Rows from block 8 of a small audio embedding model, named by matrix and row number. Rows with one number belong to one channel. Each number is 128 + 32 x the weight over its row's rms, rounded and kept within 0 to 255. All counts start at 0. Numbers have three digits each. After the name is the row's rms in percent of the matrix's.
After each channel's rows are labels from the 100 clips, of 14976, where the channel reaches its highest value: "strongest on" is what is common among them; "lies over" is the class under the peak. Only what is clearly more common there than usual is listed. The data: tunes sung on syllables by a formant synthesiser.
# convs0: first width-5 conv (model.blocks.8.convs.0.weight, 128x128x5, each kernel summed), inputs 0-127
# convs1: second width-5 conv (model.blocks.8.convs.1.weight, 128x128x5, transposed, each kernel summed), outputs 0-127

convs0.49 207:134146161177107154170155148185130131061154133172137106126147136127143128063134088122078137159151058110138110096124147135129158123095155119156153090165126143110150149114187105125149127127103127143061152143185161065129153165094088108137064160124079179117131137111151126095171170130097104156146088125178140048128138153168195159082099051176143124175088074179124133122086110150102115111113
convs1.49 192:134120083096119085068090133085081075138135096061120158120121099106119133136072143130100100079093130160086113135133089112138099132102086128060075152113163089126082076086067127111098127100139094087123128127072060134105080082106153157128198075128104093132149089129086117127065101110126111076099136134095110120123091086098077087152130136062083119098134154075103107140131129077150120138118
strongest on: the note G; the note C; first note: C
lies over: /e/

convs0.70 227:133164110200146163166163169105126118077176105160129119103140151138101129095135083125126102140164110088115159100108156083112147127077129146138085119137101183162089172116148124139085127132102135082101117097180123059112120160083092115100079137133072119122162107114158171140169133126064069134158122137164162175129179106094184172085171049182145128128159085175170119144134158100093092092170
convs1.70 241:128100129099104042092075098121125095125151162099120153149128070115129075119061144126123154074095128174100064140128086076136131080141116146139105121131162062112170124072101165112129127108133114143131151152096126135111118105151108137123183135113107145084113118115103072119067143113131111120100134132097100067125102174150080038150067160142062129121092117080128137118110036179143134154092
strongest on: the note G; first note: G
lies over: /u/

convs0.103 120:127187158150150118126141119158120149163126118139128167133149165136142140168121167129189120129033169160119139161154134107122151084168154187126127176118149103174130137097154129131106128142079108156155136138102168173153142121161203170137202127119177127130126121143182197121125167105141150199148145142112137144128134132221103109169160165125147119131087196071134156138170156185080169164175
convs1.103 097:129158138127084137144143118176126147086129183116129134114157123162113140063143106128076165130146148148129165141131141125122162089145148143120101130171119145140151179098151141161141128127079142203114119206097164124107163149070015124128015148125183143114128165132157159129187132142137127141141185139117131126128145131169150114107142055112162122130150058147127168124148157135078189199123
strongest on: the note B; first note: B; low voice
lies over: /o/

convs0.9 205:127168154161136101132162137169139155081140158121125136125164152143144151050127088124080159136165141103148139109136161122139169125138178187166152099152111084151159159145159066168150129107115167161150140159166154056147176139109080106140057168149058181136121172128152149109129157122102102157153167149166110150128152156172157135064155029162147122171133063175125140152151155164112134095155
convs1.9 220:134080117106123130113100132115102084175131084099131096153086085097137136181118160133113085106110091139127090146139099101146085133070070081081111144082102116076071099122103138090102128098138094082104103087118103174072074104177160169128139085128209077104183088102096098112119090118165119096089080176108145094125086086097118117123106160088107131083098162110110096119096096073147142153092
strongest on: the note B; vowel: /o/
lies over: /o/

convs0.23 211:128155119182159082101161157120126128081090118109121108115136123090127112075095078138077113142160109060085155084084156080117087080092188167167146119094096088134149090086110115126147128106075137125107097107203092070126106107108105090141072142132079157122152137113104153122095124125083103156108092126157161134130152150100148150092113066198128126107122073187146086153152155152051104082125
convs1.23 192:128131148088135126130046130154116117136162183102130110159137102129139107149114162125119171089081135197124075128162063105125162028130033136081105119128092115131121204064139153110100127108120111111114171161094148156091126117181158138125174143167151127115142078135093096124120151115118115105148140167090138095127061121160125076096109137115076132169112102049110143125124050117134139125112
strongest on: the note D; first note: D
lies over: /æ/

convs0.101 214:127166153175142082130159145176139121071171145131130122135135150077134117064111078136097143119179100052077147090135155109133141117095167156158152114142095129143161164090127100133154128113096157140088109130187161046142153121075083121140063163130092170134110145128174142134134136126076079157152080153158134162128158151160153136067155051188141132123157060174146131146121156151083103088164
convs1.101 216:135087097077114147119063120099100070138152120114132088153153084140132099194137148128108120107091147185093074147146085119144137091113077133067095117118088113103112127089138150143095128097117077092135151157092117160084075118179209157130165083159132096126165076104071124119118116124140110086072149181115151068125070126129117112114070124115074130134097149085096154126121051116130129153066
strongest on: the note D; first note: D
lies over: /æ/

convs0.58 166:131103095112087119162078129132126084092083153120129077072118080134060111068127086130129150129108092097144090114110084162132118164096106168110130093123077116109126084181114124125112127156163114113131082153113125081142080179103056072123066095133053181125141110127074113142097112129103094084076138136095113099132116114123104111070093062139055133107102071099123149124158103105149107088086
convs1.58 118:127138141139137148082139062128167180140127078148126122122079187096151133142142177127078080123148136090155161146132139105110144133141162100138131121055084135141113121146167115096110127126111149151105114054110189139096159081112126137128071125053217086000146156123167190128136140128160117144169080150094108152127136136150127131106124101078142123177131131130136111123179170150135143079162
strongest on: the note D#
lies over: /æ/; /ɑ/

convs0.69 214:137134104166097157172157154111123180060141137159145099114154147131161140068137085126084141157149073122126109080120148112128169123083160136167130081162125143128146153113185114125154129124124148123094129143173121064135155171086086094138053164131073150125126158117113139101176153132095096090148118136180140046130145146094193165085119047161144121178080068181135135124117111149128104095059
convs1.69 191:134131143092138070064084149112081098142149091079122180117112100097112156104045154131100096070095123166110120151160091097133096111108088122091109137120172079124068063097053129090123127089141090114114135094072101150105069070114106166122182067124136116115127083139130109130055140114145116106131131118110100127123085080127069085168134158102079122089129129057114099144150123124148145137136
strongest on: the note G; first note: G
lies over: /u/

convs0.55 205:135141156175106155172155151171120141064156135173135109119157132130143135067134082115074140160151082111137105094125146117122159130101154132161145087161122139111145150120189103132150127124109136143085144140190158064130162173103086101128058160117074182121126148115148136093168184130094092144145110119176144047128140153170195160079110048176142121181074070176128128116097104161111122104106
convs1.55 201:135120100093126079060088134098082083144138093054115159121111103095118135129064145133096093075096125151079114141139087110139094129097091117066080151102159087123073081093062134104106127093137085092119123118077070138101075071106138162125189075127119092113146080124100115124060108104136108090102130135102109120123092079105072087151129142069091119092128141077113104146131129082150130147122
strongest on: the note G; the note C; first note: C; first note: G
lies over: /e/

convs0.98 048:129204122132161113079126097112121134137123101136126088115117118123122115118127127136131108121106119103120176105102127089120096152140196221113121117090117109185112125133110102132134128113123097114098122111132112122176202082144122108127122129118072057128125115118207215126133109114144120238141121123106117220122132121062108113103192107128142120116115130119124119127160184105152108092240
convs1.98 026:137238150138154138154130135199141120163123117180131122124174102175100135093177132136184143126175129140108140130147125118110156051144154163173174131156111155134096105113123133129186130115138149185176120134135223146152206134154162132129127126138148182122134141142143192140144137172136126153098169139152127124140140134182180158185136169176122132133158186097135081133180084196124097131112
strongest on: the note C#; first note: C#; vowel: /o/
lies over: /o/

convs0.3 114:129143116109140046044084125109125113115133128056128118103093103064139107103050104125113122091085114098097127112147108138126091138113170187108141085110132073143132094131053146084129128122152132088114113109081044094164149048114108144130109119101101111128120130117130128109060087120110116145113101131087092144127115137101038044091113094120111128084116109077125102113150137116166095104132
convs1.3 064:130138068128124129167104129199122155119139046166128124159167187115206126130101150128138059109065148133125140149165083132106088166104153163196123143169092140145056137095162124116177128126065131128119131091137109126111127150148127141128083157132128091117102134125099146128151182140134128160119115136146030104128092112143191098098163076120095128192148105098128115087163127149080168198135
strongest on: the note C#; first note: C#; vowel: /o/
lies over: /o/

convs0.8 205:118156161109130162169086120189127107098146148172128133070147130144052143070142097116086149142138129093155150100125086112131147123116106154100085111132080174140140129116154101151117127109127130127113092164102164068140121172102068061137057095138039167127161118141182158097163130129110141163159162141101152152128096136186166147057149046141087126129156071084088159141165142122138136089167
convs1.8 205:127099088150074078092143152066134108132122072074116141169080124075214114172072137130106075131136103117107093129084125087149122145129147126119106161088182083081114102142119150084121128131157112093144128058117048122126148092117128119129133138062122077132134115099089086114086095106161119073078099134111098097126138102081098094172085154122145122137075189128128082117118122121154097137061
strongest on: the note G; first note: G
lies over: /u/

convs0.16 056:140228143143185136135140114173129154135123127176128146118117139144107120130136158128135126123123139135121157158140138107132130092140147231146107141130123152139113130099116116114105128145106138178132111119111175145174179138153148100128145121119131168126119133135241203137150153130164125226192142130114132219128158103184119122144170145125136134117150140116124122128186178162115165188233
convs1.16 031:133201135137172142151128156155134111088132141148130119109163103146148156087152130130099159105093123163155145146149151131103154150115231134176148127165132110194181156112141133187160129126109102189129127181091156104149191121081098111128063155151169130127124145120135217127154170147127134200100143144137118149127125173150155134104143076156132134126111088116147163127185141172116234189106
strongest on: the note C#; first note: C#; vowel: /o/
lies over: /o/; /e/